From a checkpoint of a small multi-label image tagger.
Data: 195000 training examples, 10.8 epochs.
Rows from block 3 of a small multi-label image tagger, named by matrix and row number. Each number is 128 + 32 x the weight over its row's rms, rounded and kept within 0 to 255. All counts start at 0.
After each channel's rows are labels from the 100 images, of 14976, where the channel reaches its highest value: "strongest on" is what is common among them. Only what is clearly more common there than usual is listed. The data: flat shapes of many kinds, plain or patterned, on busy backdrops.
# conv: 3x3 conv (model.blocks.3.conv.weight, 128x128x3x3, each kernel summed), inputs 0-127

conv.99 [114 146 139 125 134 132 130 116 102  61 142 125 132 128 126  68 139 151   0 164 216 101 149  70 150 168 136 168 127 162 118 144 129 131 126 105 118 145 115 116 143 130 132  47  43  73 127 151 117 136 135 176 141 138 122 203 195 106 139 162 132  34 160 114 142 124 125 111 153 138 127 113 138 131 138 129 133 126 130 119 128 153 161 142 124  31 139 131 135 144 135 128 134 122 127 117 143 134 129 104 180 128 126 126 104  65 135 114 149 159 136 117 125  97  74 120 110 109  62 130 135 117 110 110 132  84 112 145]
strongest on: grey shape; its colour: grey

conv.30 [105 124 141 121 118 147 103 149 113 127 140 110 103 136 113  57 121 128  10 163 123  87 106  78 128 118 134  71 126 111 118 171 130 119 130  62 107 126 111  89 152 143 102 125  80 113 140 125 127 126 152   0 152 117 137 120 138 105 147 137 132  24 107  60 155 102  99 121 137 120 135 117  96 141 145 110 115 124 116  99 135 170 113  84 119 123 140 131 103 106 108 112  94  92 145 123 135 131 143 127 157 105 162 131 111  57  65  95 143 156 120 128 135 156  82 138 122 110  92  81 126 191 132  56 155  85  99 100]
strongest on: brown shape; gear

conv.68 [146  65 142 102 141 105  98  53 175 108  99 151 113 200 145 104  50 129 138 125 135 152 142  82 147 119  63 133 128 129 118 120  82 115 124  90 133  66  67 116 130 124  96 113 130  93 125 105  90  83  86 119 113 101 122 132  89 113 120 130 135 136 114 114 107  91  95 107 120 150  75 112 102 122 149  97 118 112 185  92 127  97 146 133  98 131 147 134 129 159  66 142 116  48 112 131  41 117 101 163 134  48 105  91  86 129 163 140  98 128 167  93  59 125 137 104 116 116 124  60 112 166 120 133 157  94  79  85]
strongest on: ring; count: five

conv.18 [ 91 127 152 149 113 141 110 111 104  40 117 136 114 118 121  81 141 102 121 122 147 120 127  69 121  91  93  93  62 153  66  92 118 149 115  93 106 148 151 112 159 144 103  49  77 128 128 121 125 124  78 127 134 148 189  90 108 132 131  98 139 123  87 117  75 118 131  86 152 156  90  95  66 103 146 125  99 145 169 158 131 129  94  74 112 148 141 125 110 160 138 133 116 110 136 118 144 155 126 145 102 125  98 151  70  80  64  74 143 124 151 151 124 134  90 121 170 128 107  96 114  78 136 123  95  85 136   0]
strongest on: pink shape; count: five

conv.105 [105  97 122 160 148 182  50 160 131 131 120 124 131 119  77  92 105  77 131 104  92 100 190  95  82 146 119 108 111 138 130 146 128 133 103  96 125  86 155  78 122  98 134 109  94 100 125 158 125 108 138 105 137 113 127 133 114  75 131 162 121 122  96 106 183 131 105 135 191 109  35  77 135 135 153  98 170 173 123 120 171 122 100  98 123 127 170 177 104  96 121 141 110 121  88 117 191 119 135 120 156  73 138  26 100 144 156 170  92 125  92 115 148 149 106 134 103 123 103  27 111 143 110  86 150  79 128  77]
strongest on: flower; largest shape: flower

conv.107 [ 64  76 127  76 116 100 128 135 109 169 106 142 104 170 108  35 112  84 179 160  85  98  80  95 129 144 108 116 175 105 127 156  83  91 129 102 151 124 114  76 130  92  88 161 147  84 116 112 124 109 155 176 153 100 164 116  96  90 123  89 168 161 110  50 114 117 146 134 111  96 143  84  95 105 119  93 122 122 116 143 131 101 128  47 111 110 175 132 109 116 156 161  12  93 118 122 123  73 108 120 105 126 127 123 154 145 101 120 119 126 143 121  85 104 127 129 108 138 143 152 120  88 150 138 112  50  69 145]
strongest on: green shape; count: five

conv.77 [129 108 125 159 130  83  79 127  85 117 135 133 122 104 131  70 114 154 117 105 124 110 117 108 138 136 125  82 151  99 129 135  80 100 116  63 131 162  76  67 120 153 151 102  66 141 122 106 113 160 106  80 155 138 153  39 131 157 132   8 126  85 150  34  57  67 126 123 133 126  54 182 125  91 142 131 130 118 138 142 110 154  84  92 128 145 132 137 108 136 106 136  95 118 120 110  87 160 144 153  76 113 126 147 143 157  97  95 147 156 130 140 137 125 149  84 133 142 111 119  89 130 156 140 150 100  67  69]
strongest on: pink shape; count: five; frame; flower

conv.48 [128  66  95 187  54 159 111  97 112 115 181  98 114 133 105 117  64 144 141 156 115 132 104  89 164 140 117 120 137 121 107 133 131 178  94 147  78  88  99  89 130 133 110 101 109 108 107 124 120 109 149 133 133 116 178 123 135 128  89 108 100 114 141 118 144  61 101  79 109 103  68  58  89  87 164 108 149  80  97 187  66  95 132 130 131 112 145  98 157 129  98 124 160  68 126 131  76 122 169 170 139 124 137 134  75 126 100 101 145  93 151  60 138 104 108 103  81 185 111  63 136 136  88  74 152  81 116  88]
strongest on: flower; count: five; red shape

conv.95 [112 145 142 131 144 113 117  84  89 180 134 116 124 154 122 125 118 110 112 110  56  90 130 123 114 113 116  94 132 114  91 126 123 128  30 108 109 127 143 105 146 128 120 139 132 110 145 141 126 133 131  98 138 119 183  53 101 119 127 152 105  88 135 185 120 112 131 131 114  39 168 134 133 132 124 114  31 136 157 145 127 144  50 136  95   0 144 118 138 141 128 136 117 131 130 127 141 134 108  72 152 126 122 125 117  83 153 122 139 126 104 134 123 105  70 115 143 122 112  97 124 114 127 119 122 114  56 141]
strongest on: yellow shape; count: five

conv.51 [134  86  97 156 127 106 145 120 182  94 140 113 134  91  85 108 144 104 114 130 116 131  92  94 127 141 135 141 135 123  69 113  60  92 143 106  55  95 119  84 134 145  56 145  77 108 148 119  82 136 107 125 147  76 132 124 117  42 155 178  96 118  97 121 113  73  83 154  92 108 117  89 110  70 133 141 129  91 128  99  80 128 149 129 120 127 119 130  74 129  84 110  84 102  84 132  90 146 134 139 123  79 144 132  59 115  88  76  58 154 133 121 120  98 142 117  86 113 117  86 166 169 106 116  83  32 119 123]
strongest on: ring; count: five

conv.112 [123 121 130 121 149 137  80  81 128  65 125 158 119 150  96 108 103 159  81 148 129 114  63 106  92 160  99 146 156  84 105 133 114 102  54 120  65 113 157  71 202 132  80 120  75 104 153  99  98 132 126 117 150 132 137 107 104 152 155 135 144 145 169 117 159 141  99 137 173 154  32 126 125  75 136 102 129 176 151 180 137 135 154 103  57 113 145 165 112 135  80 146 139  56 153 113 122 128 100 143 135 102 131  98 112 150  85 120 114  52 143 151  78 101  76 148 131 122 123  59 135 111 121 106 136 103  67 113]
strongest on: drop shadow

conv.101 [144 136 102 132  87  92 113 110 166 118 153 141 122 120 109  99  69 120 128 150 104 126 108  73 107 135 146 129 158 147 123 155 122 128 116 134 128 118 156  55 144 168 118 121  89 114 121 147 128 121 137 165 163  88 156 109 133  55  72 134  90 118 118 123 136 131 111 134 154 164  53 110 102  91 208 155 120 147 177 106 138 104 146 141 125  88 155  56 137 133  73 126 142  64 149 130 183 133 147 146  82 145 171  77 127 153 125 108 132 162 126 113 122 106  70 122 123  44 110  17 124  92 155  43 127 113 102  92]
strongest on: triangle

conv.38 [114 112 154 141 101 172  96 120  93 126 135 131 137  91 147 153 128 161 173 255 175  90 175  83 109  57 148 140 118 116 166 157 112 132  94  94 129  88  95  84 121  94 155 129 126  84  76 167  94 166 116 148 122 140  82 127  68  93 148 142 119 124 102 119  83 136 143 117 144 111  70 149 162 129 144 189 143 139 124 107 124 152 123 126 119 137 149 111  78 117 145 125 150 156  80 166 104 148 141 111 123 134  48  83 139  76 113  96  88 118 106 110 147 124 112 116 121  95 140  94 139 179 195  66 124  89 103 148]
strongest on: drop shadow; count: five

conv.29 [115 123 132 157 122 153 124 120 100 116 118  54  90 147 138  93 135 107 142 134 140  65  84  85 195 133 109 130 137 160 100 195 179 131  99 108 125  73 145 100  94 128 133  80  84 139 123 114 119 125  84 115 122 152 122 175 120  91  37 141 123 101  83 138 127 141 132 117 134 162  82 110  90 149 147 112 116 114  90 149 170  56 119  98  89 103 107  63 109 126  72 108  58 141 156 147 148 119 159 153 141 129 122  43 113 127 149  91 143 126 105  73 130 142  86 119 127  30  97  73 169 118 111  93 128 120 134 105]
strongest on: teal shape; pink shape

conv.93 [162 118 126 135 101 178 107 101  87  59 137 177 151 134 144 129 108 143   0 105 179 132  81  53 148 142 146 145 146 205 120 108 170 153 146  98 140 102 161 119 133 109 131 107 134 125 124 123 116 125 110 110  98 151 142 165 189  98 131 112 159 101 148 104 119  99 163 152  76 132 136 181 105 131 168 147 148  84 155 165 147 119 190 102 166  60 136 109 139 130 120 110 138 133 133 156 160 133 124  92 151 123 140 100 106 139 140 100 137 186 127 114  75 133  88 124 149 133 100 133 144 125 154  68  88  24 154 101]
strongest on: grey shape; its colour: grey

conv.78 [124  93 136 121  75 147  77 124 138 135 167 115  94 123 121  95  83 157  43 170 136 148 168  94 107 103 144  94  99 120  95 137 116 101 139  86 143 144 116  65 118 138 141 122  68  96 121 164 151 151 142  57 116 131 100 183 103  59 127 123 130  37 160  81 163 118 116 138 186 125 116 113 106 132 111 129 110  95 129 123 138 153  68  85 130 119  98 146 131 134 119 125  89 132 135 129 111 121 161 105 151 137 146 140 149   0  93  85 167 114 120 149 127 125  61 116 121 151 102  92 123 142 107 105 103  78 113 134]
strongest on: brown shape; grey shape; flower

conv.3 [103 103 115 129  94 127 109 135  97 145 113 141 123 107  77  99 136 131 146 122 100  47 115  99 133  97 119  96 122  83 168 156 121 137 100  78  90 105 152 100 113 136 161 121  90 157 115 165 123 116 125 111 170  82  82 104 142 126 149 120  96 112 112  99  67  52 144 129 112 160  52  99  84 119 125 150 157 138 141  85 101 139 113 109  77 126 124  92 142 121 147 139  32 120 130  97 117 139 139 110 106 144 121 126  75  87  88   8 180 144  85  98 169 125  80 178 149 113 140  87  71  90 124  86  82 129 146 114]
strongest on: ring; count: five; frame

conv.67 [ 86 123 140 115  89 133  94 136 179  67 116 147  88 133 108 155 113 136  83 103 150 111 114  62 106 133 105 135  96 113 101 126 129 138 103  53 135 135 105  45 133 114 100   0 138  85 148 104 122 132 138 164  91  90 171  98 148  86 129 143 132 151 135 114 173 131  88  90 142 139 120 100 131 137  82  96 126 163 143 108 114  76 146 161 119 108 136 128 101 164 119 120  81  83 116  93 123 133 158  85 107 123 151 126 130  67 111 104 111 102 146 136 161  98  89 142 125 136  87 163 133 108 107  89 148  72 104 103]
strongest on: teal shape; count: five

conv.45 [101 150 133 135 126 162 123 117 129   2 155 116 156 120 120 118 122 105 132 133  86  47 136 131  70  62 158 134 155 148  71 103 140 145 109 114 114 123  69 112 172  89  77 121 102  79 126 114 156 124 143 119 143 149 169 126 121 156 122 127 101 101 135 126 146 116 105 139 122  93 100 158 119  88 104 152 113  88 153 147 101 118 115 146 149  56  94 108 191 130 149 151 123 155 162 137  90  91 141  27 119  83 142 110  88 179 109  71  93 147 180 106 145 136  92 134 160 137  89 110 117 114 139  65 110  75 114  80]
strongest on: teal shape; green shape; count: five

conv.119 [ 71  87 117 100  74 158  88 118 112  43 126 132 153 132 112  86 100 156 136 138 101 106  87 122 102 117 112 127  61 113 120 113 120  90  84  82 100 121 119  79 138 119  95  94  68 104 127 112 156  89 127 137 122 136 138  73  97 157 100 114 126  95 114 123  81 141  79  96  86  95 136 146 141 120 127 150 182 136 146 167 118 124 155 151 137 108  92 148 162 127 129 133  49 128 132 106 182 155 154 116  57  97 161 114 120 134  78 128 125  22 122 148 153 166 112 112 125 167  43  99 154  90 117  98 133  70 119  76]
strongest on: blue shape; purple shape; count: five; ring

conv.96 [132  96 110 131 151 121  88 107  56 167 134 139 117 175 109  90 116 131 151 100 103  87  99 150  88 138 116  54  64  88  93  95 140 135  89 129  92  98 122 106 138 125 118 127 129  79 109 157 142 116 109 101 121  29 136  90 130 127 108 121 109 104 142 140 100 125  86 131 121 104 150 112 111 152 169 120  13 124 154 136 135 100  78 150 101 139 101 128 174 147 127 149 127 113 128 161 130 143 140 110  91 107 106 119 119  83  49  95 136  99 130 109 113 199  32 113 111 140 104  34 119 130 104  91 165 102 111 117]
strongest on: red shape; count: five; arrow

conv.19 [ 96 135 137 132 124 137 127 126  73 147 145 105 117  89 116 152 121 147 169 141   9  83 118 126 122 129 106  80 162  22  68  71 124 111 174 123 121 114 132 121 152 160 120  68 218  66 112 129 132 120 129 143 114  85 180 159 118 115 120 144 135  57 142  33  80 161 125 143 150 133 122 145 118 138  97 117 176 116 151 102 120 127 159 114  94  95 141  98 159 127 117 152 114 106 134 138 126 139 127 172  72 110 157 120 149 104 113 117 147  30 150 139 150 132 111 113 135 113 154 114 103 153 138 124 153 109  85 135]
strongest on: blue shape; teal shape; count: five

conv.104 [174 108 126  97 115 142 137 123 109  78 153  98 142 125 124 114 118 100 112 151 139 135 117  63 127 162 119 144  79 126 122 117 116 116 115  84 121 153 157  84 162 159 130   0 135 138 123 136  94 139 115 116 138 144 175  64 110 160 130 121 130 140 125 174  67 122 125 118  96 140 120 133 141 146 123 107 181 112 111 146 126 117  51 103 150 150 106 137 153 139 111  91  87  86 126  74 113 134 109 121 116 128 101 115  96  80  90  90 136 150 132 143 103  99  67 141 138 141  90 130  95 136 151 121 132 142 124 106]
strongest on: pink shape; count: five

conv.43 [ 74 135 150 107 114 103 126  87  79   0 154 149 109 150 132 168 126 137 157 121  47 107 126 114 134 120 116  66 145  74  32 147 145  90 132 114 105 117 156 109  89 158 120 165 126 119 128 127 126 124 110 120 118  90 154 126 123 122 117 158 117 145 118 124  90 145 127 146 154 120 135 118 118 136 151 118 119 131 191 128 115 102 196 124 112  64 146 121 134 124 119 122 122  96 127 101 130  46 125  37 125 116 148 146 127  81 165 113 128 155 140 126 134 118  91 129 125 118  26 105 122 120 132 104 131 134  86 123]
strongest on: green shape; count: five; teal shape; crescent

conv.28 [128 134 129  93 120 119 102 143 127 111  57 132  97 149 143 132  59 103 181 175 143 171  84  88  88 128  99  94  91 128 138 132  73  96 157 126 168 123 108 133 149 125 121 124 109 149 139 148 123 138 112 138 109 140  41  94 144  71 125 163 121  86 137 104 138 133 135 117 142 140 108 202  69 168 109 150 193 149 124  84  61 142 158 103 173 138 130 161  90  87 159  94  72 142  72 121 133 119  88 119 131 140  86  77 123  85 165 152 113 145 130 132 107 116  81 155  90 152 101  86  62  74  71  95  82  89  95 128]
strongest on: crescent; ring

conv.89 [ 98 120 155 121 120 134 127 144 149 148 117 119 121 126 123 121  99 145  90  75 106  20 113  82 129  62 134  81 148 166  75 116 133  65  66  64  81  96  89 120 168  92 121 105 130 107 137 133 117 129 123  83 161  76 117 154 104 143  74 135 149 151 116 132 155 143 115 102 122  96  98 120 131 144 139 118  22 126 150 131 139  88  57  99 116 119 162 109 152 132 127 150 102 132 124 114 178 147 104 147 106 111 127 106 157 141 114  87 110  85 134 151 147 182  16 145 147  97 133 109 110 130 144 112 110 145  87  58]
strongest on: yellow shape; count: five

conv.123 [122 101 107 119 130 138 109 113 124 127  75 114  98 120 167  79 172 120 131  94 131 123 138  86  99 101  41 113 110  87 146 129 112 135 120 132  95 135 152  73 154 170 100 154  85 142 127 107 135 171  63 138 135 120 181 103  91  77 144 175 115 140 147  96 105 118 118 125 109 144 112 129  57  18 134 134 173 129 131  82  91 143 135 133  75 125 119 127 130 141  73 139 129  94  92 174  77 140 149 101 165 157 115 166 103 151 126 114  81 100  96 105  65  69 104  74 107  95 116  66 154 193 128 114 146  88 105  79]
strongest on: flower; largest shape: flower

conv.55 [111 126  94 167 101 128 103 127 130 133 159 154 141  68  70 113  58 132 119 124 141 114  97 113 161 101 175 130 144 123 115 162 132  52 108 122  98 103 127  41 130 129 139 103 118 114  95 147 166 124 119 159 145 147 147 104 135  98 103 146  45 152 108 120 136  70 105 128 110 127 104  85 100  65 167 139 156 141 113 157 139 138 145 131  55 109 146  44 125 112  93 142 139  89 116 109 119 144 142 114  87  74 171  65 127 146  99  28 111 124 128 162 159 108 124 115  97 111 120  48 112 113 164  61 145 106 160 119]
strongest on: crescent

conv.52 [135 121 114 136 106 112 125 175  98 115 173 163  98 112 118 165 107  72  86   0  96 129 150  63 139 124 137 116 159 156 133  85 144 134  69 132 108 127 160 110 110 123 119 148 147 159 147 112 104 126 131 102 149 119 132 129  89  94 146 121 145 101 179 146 156 156 147 110 141 118  89 150 108 130 127 108 134  90 143 172 127  53 128 125 140 107 101  99  24 112 145 130 111 137 138 157 157 124  63 119 111  61 127 122 154 141  94 104  74  95 100 102 119 181 102 134 152 134 129 132 103 109 125 146  73  40 127  84]
strongest on: black shape

conv.127 [115 101 130 111  81 119 113 162 104 144 148  99 148 143 106  82  99 128  33 159  92  86 118 103 122 175 111  67 163  83  98 174 172 111 134  90 110 163 114  71 125 130 126 119  73  81 148  99 155  99 102  35 135 131 133 156 157 111 130 121 103 115 129 102 113 115 129  92 117 168 130 142 104 105 167 149 104 122 106 117 127 139 122  36 149 143 138 101 117 145 137 160 132  70 120 136 148 121 157 166 104 116 179 140 115  71  83  73 167  81  66 138 139 146   8 159 147 153 117 146 119 111 110 112 119 123 145 106]
strongest on: brown shape; count: five

conv.97 [124  95 132 158 111 111 143 187 152  92  76 135 129 130 100 101 133  50 140  95 102 100 121  54 138 169  99 163 158  93  93 113  86 101 120  98 135 134 130  93 123 156 108 120  80 120 114 147 119 165 108  89 152  70 171 110 150  86 147 151  90 168  65 122  87 165 117 121 126 155 109 111  48 128 131 111 121  88 137  85 111 158 144 107 144 153 135 125  69 175 146 128 105  99 108 136 156 124 135 152 125 104 104 132  74 150 126  94  76 150  89 133 118 115 100 100  97  81 144  62  86 121 158  76  70  47  92  58]
strongest on: frame

conv.87 [ 96 150 118 131 150 137  56 133 109 117 155 127 152 144 145 114 148 151 137  26  93 145 157 128 142 151  94 113 127 149 105 159 144 130 114 139  96 129 163 116 109 140 143 141 115  21   7 159  26 147 132 113 108 132 123 135 117 141 123 139 136 145 145 122 140 135 109 114 126 166 139  98 125 136 120 126 108 143 177 125 118  95 136 131 101 126 124  62 159 149 142   0 125 112  89 151 126 127 127 145 143 134 148 124  54 132 131 119 117 113 125 139 110 122 133 109 117 138 128  87 118 142  71 100 112 129  97  22]
strongest on: drop shadow; ring; largest shape: ring

conv.120 [113 156 100 150 138  97 128  86  97 138 177  86 148  62  83 128  66  92 149 157 142 155 131 104 101 113 129 128 145 123 139 116 149  60 115 141 121  86 131 107 118 117 101  96 137 106  99 156 176  66 156 116 123 104  95 130 153  95 144 139  74 110 154 106 174  76 141 126 132 132  93  67 139  97 139 137 167 172  85 162 113 126 118 134  37  94 125  75  89 104 116 139 150  76  91 100 127 133 140 115 131  72  95  57  83 153 141  79 116 139 127  94 138  79 159 171  88  71 114  77 163 153 126  66 152  90 166  98]
strongest on: crescent

conv.65 [133 149 123 137 133 132 113 127 145 113 117 138 130 127 125 112 140 136  45 133 175  82 160 101 139 145 117  73 134 135 109 127 148 104 148 112 122 130 116 126 140 136 122  98 145  79 137 143 144 135 133 131 130 101 117   0 119 136 128   0 143 141 147  73 132 129 122 131 139 111 145 129 144 149 143 130 138 136 114 109 117 131   0   5 132 188 148 125 134 142 138 124 168 118 129 145 100 108 102 123 135 116 139 135  76  84 120 120  96 110 141 131 139  96  98 118 117 107  90 111 113 150 130 105 146 126 107 121]
strongest on: pink shape; count: five

conv.37 [ 91 119  85 105 146 132 106 158 116 111 128 116 149 134  91 111 150 105 112 100 141 109  80  88  63 125 112 112 124  98 190 145  89  89 101 126 113 107 122 115 127 137 144  78  61 103 148 138  98 207 139  85 136 127 118 131 114  87  83 122 122  71 138  82 146 107 150 154 123 126  87 150 120  75 136  57 212  81 146 145 112 163 115 100 112 103 142 160  94 118 128 135  83 107  87 133 121 122 137 116 111 116 153  63 102 123 155 139  92 109  74 154 147  84 105  62 115  80 113  69 109  86 107 144 126  11 143 122]
strongest on: frame

conv.21 [165 125 142 135 102 152 117 166 131 108  61 150   0 141 127 119 118 124 115  64 103  93 163 117 144  89 139  78 170  86  48 111 132 139 149 103  84 113 113  90 116 134 143 145 103 151 192 120 143 106 126 137 131 115 132 106  94 139 110 127 134  81 118 112  99 179 124  81 162 116 129 152  52  80 128 150 155 140 130 169 137 124 131 106 106 101 141 106 119  85 125 168 148 110 126 111 151 143  78 173 113  64 143 131  96 110 121 119 109 123 106 122  97 133  77 132 139 171 124  87 119  86 125  74 114 137  92  77]
strongest on: ring; largest shape: ring

conv.56 [ 33 155 105 117 136 130 121 111 142 168 120  70 144 105 109 109 123 151 143  99 124 112 173  95 111  62 101 131 121 137  90 140 194 141  65  87  92  91  77 114 143  76  92  95 119 128 144 169 177 141 129 147 140 141 135 127 143 134 114  68 138 120  92   4 151 168 143 139 159  77 113 121 126  51 183 105  93 110 139 160 124 117 116 131  99  97 120 135 163 126 139 158 125 135 143 128 140 128 152 124 106  75 168  87  92  74 148  75 132 152 123 126 187 161  74 117 152  99 108  97 109 121 125  93 107  80 124 104]
strongest on: yellow shape

conv.98 [104 120 149 143 138 148 117 127 132 123 106  89 129 149 117 130 160 103 127 113 120  74 173  46 165 113 133  95 145  54 137 141  94 140 100 133 124 134 154 117 107 138 146 134 108 126 123 209 105 118  87 123 111 113 112 108 110 107  45 119 151 113  74  97 102 147 132 160 153  95  32 157  55 105 136 107 136 144 133 144 102 107 123 109 103 115 148 128 189 132  58 187 100 115 164 144 121 123 108 168 112  99 155  61  76  94 147  88 105  90 126  72  86 157 125 143  58  96 130  86 122 148 101 105 108  56 149  82]
strongest on: ring; count: five

conv.110 [ 98  59 139 135 110  72  85  64 101 130  92 115 138 153  89 108 134 156 108 147 129 115 113  96 150 107  39  92 136 140 103 137 143 152 116 102  92  73 114  92 110 121 104 121 102 134 131  79 147 108  75  82 158 123 126 148 132  97  83 133 154  84  91 150 154  86 136  46 127 159  99 111 151 149 158 105 101 112 127 152  89 108 158 100 104 145 139 159 106  70  77 138 157  64  99 121  87 105 119 157 163  91  74 131 103 111 124 146 104  75 176  94  89 157  99 147 152 154 124  39 153 153 121  92 146  65 107 104]
strongest on: yellow shape

conv.80 [159 149  92 183 122 159 111 162 170 101 154 110 127  87 121 127 131  95 111 146 144 105  59  79  93 124 188 145 144  91 123 119  77 114 139 140  51  94 121 102 154 165  99 119  97 118 113 156 141 157 135 132 152 115 130 135 155  71 113 148  42 121 127 127  91  54  88 153 116 159 113  49 126 127 175 144 151 159 164 108 136 156 110 142  56  96 152  92 119  86  94  43 106  57  72 160 157 123 165 105 146 111 111 164 105 174 120 105 100 120 108 172 162 144 102  86 115 125 139 103 101 125 131 121  88  99 140 127]
strongest on: triangle

conv.90 [144 126 142 116 151 120 113 170 161  98  74 136 133 125 127  99 143  67  60  14  24 134 141 150 174 142 136 111 156 146 108 138 138 100  92 105 114 131 124 118 156 159 156 142  98 107  90 152  64 134 155  73 146 124 121 120 139 152 143 111 133 118 133 114 171 145 134 143 116 133 147 132 133 143 119 140 129 131 127 148 119  80 189 109 122 118 151 112  64 111 142  40 167 108 122 116 166 117 139 151 156 119 132 154  48 188  78 127  91 154 145 137  68 124 146 139 136 130 108  60 133 173 155  92 136  69  91  71]
strongest on: black shape; its colour: black

conv.66 [113 142 128 147 148 129 104 115  77   0 131 123 130 126 124 155 125 130 165 127 128 131 102  99 122 126 148  85 147  91  82 163 132 119 119 125 105  99 103 122  71 150 113 175   1 103 128 143 136 124 140 129 141  86 139   0 125 133 129 126 108 139 104 108  91 143 114 137 135  73 136 122 141 143 148 124  96 131 131 172 126 117 154  72 140 167  84 130 118 134 113 130 125 130 141 139 154 115 115 104 163 107 132 129  97  89 137 112 120 114 147 128 132 139  90 152 105 110 160  61 132 146 147 107 130 129 107 150]
strongest on: green shape; count: five

conv.83 [172  79 137 124 147 143  68  86 149  83  48 146 101 138 102 110 114 154 153 128 148  97 110  69 162  86  98 162 166 156 117  97 114 120 152 105  93 134 110 132 115 101 118 155 115 112 134 117 111  45 126  96 118  80 183 143 173 133 132 158  97 137 108 155 101 134 118 132  85 143 103 121 101 101 136  89  87 144 184 104 106  92 149 137  92 123 108 119 132 126  86  55  79  90 105 128 119 115  80 162 136 102 113  82  43 156 151 123 109 179 116 117  87 116  50 104 138 125 127  49 148 144 106 112  89  99 125  55]
strongest on: triangle

conv.100 [128 111 130 122  47 126  51 129 100  44 172  78 115 150 104  49 111 147 123 109 134  64 115 105 138 131 129 150 147  90  70 165  94 106 150  95  86 103 115  86 175 124 130 110 106 163 148 123 126 139 198 164 105 129 143  78 124 143  99 118 119 158 164 118  88 116  91  78 154 143  69 140 170 107 148 103 115 151  99 139  77 117 126 101 119  96 136 131 182 140 128 177 168 146 100  86 105 164 133  70 115 126 164 104 155 130  87 110 138 123 140 134 112  92  57 100 137 142  59 106 109 106 102  83 113 135  72 109]
strongest on: green shape; teal shape; count: five; crescent

conv.79 [ 91 128 137 139 155 128 136 134 143 141 131 102  99 111 123 121 127 120  61 129 132  96 116 116 112 139 105  73 151 156 119 110 137 114 122 114 128 170 125 115 151 100 143 130 108 104 123 145 116 154 129 102 149 140 138  19 105 107 127   0 133 158 125  64 111 108 125 151 121 107 137 120 136 136 129 121  52 152 143 106 111 121   0 133 102 216 147 126 126 131 131  91  84 101 119 124  80 111 134 173  98 125  97 139 140 103 101 110 124 156  83 136 130 157  95 148 136 119  42  99 137 154 121 115 149 105 107  86]
strongest on: red shape; count: five; pink shape

conv.31 [145  93 139 120 100  92  70 126 131  81  93 113 109 122 144 154 150  96 136 106 204  85 117  75 148 118 107 135 106 124 121 138 118  78 134 115 113 120  96 130  99 115  87  93 155  28  88 141 105 136 124 127 119 145 130 140 117  81 122 155 138 132  64 139  95 166 121  94 100 146  90 101 107 100 134 139 155 141  87 119  80 156 141 130 122 137 166 108 102  77  95 121  98 185 101 149 112 107 111 147 134  87  95  95  54  91 149  51 148 112 117 116 103 147  92  53  84 135  37  70 165 168  94  91 168  91 120 127]
strongest on: yellow shape; its colour: yellow

conv.9 [122 106  90  99 145 111  71 119  92 127 146 127 143 149 132 140 106 112 161 105 131  41 139 130  86 111 158 113  96 122 119 167 112 131  93 103  88 106 137 109 119 119  89 156 108 115 121 136 145 106 128 116 143  90 122  68 127 150 107  15 121 142  97  76 118 103 127 136 156 119  80 111 134  89  88 127   0 154 172 152 147 129  84  77 113 134 175 120 210  84 134  96 128  98 119 160 124 158 170 132 142 128  96  92 113 113  74 140  97 154 186 157 159 143  51 154 128 113 158 111 113 139 139  99 111  99 138 159]
strongest on: red shape; count: five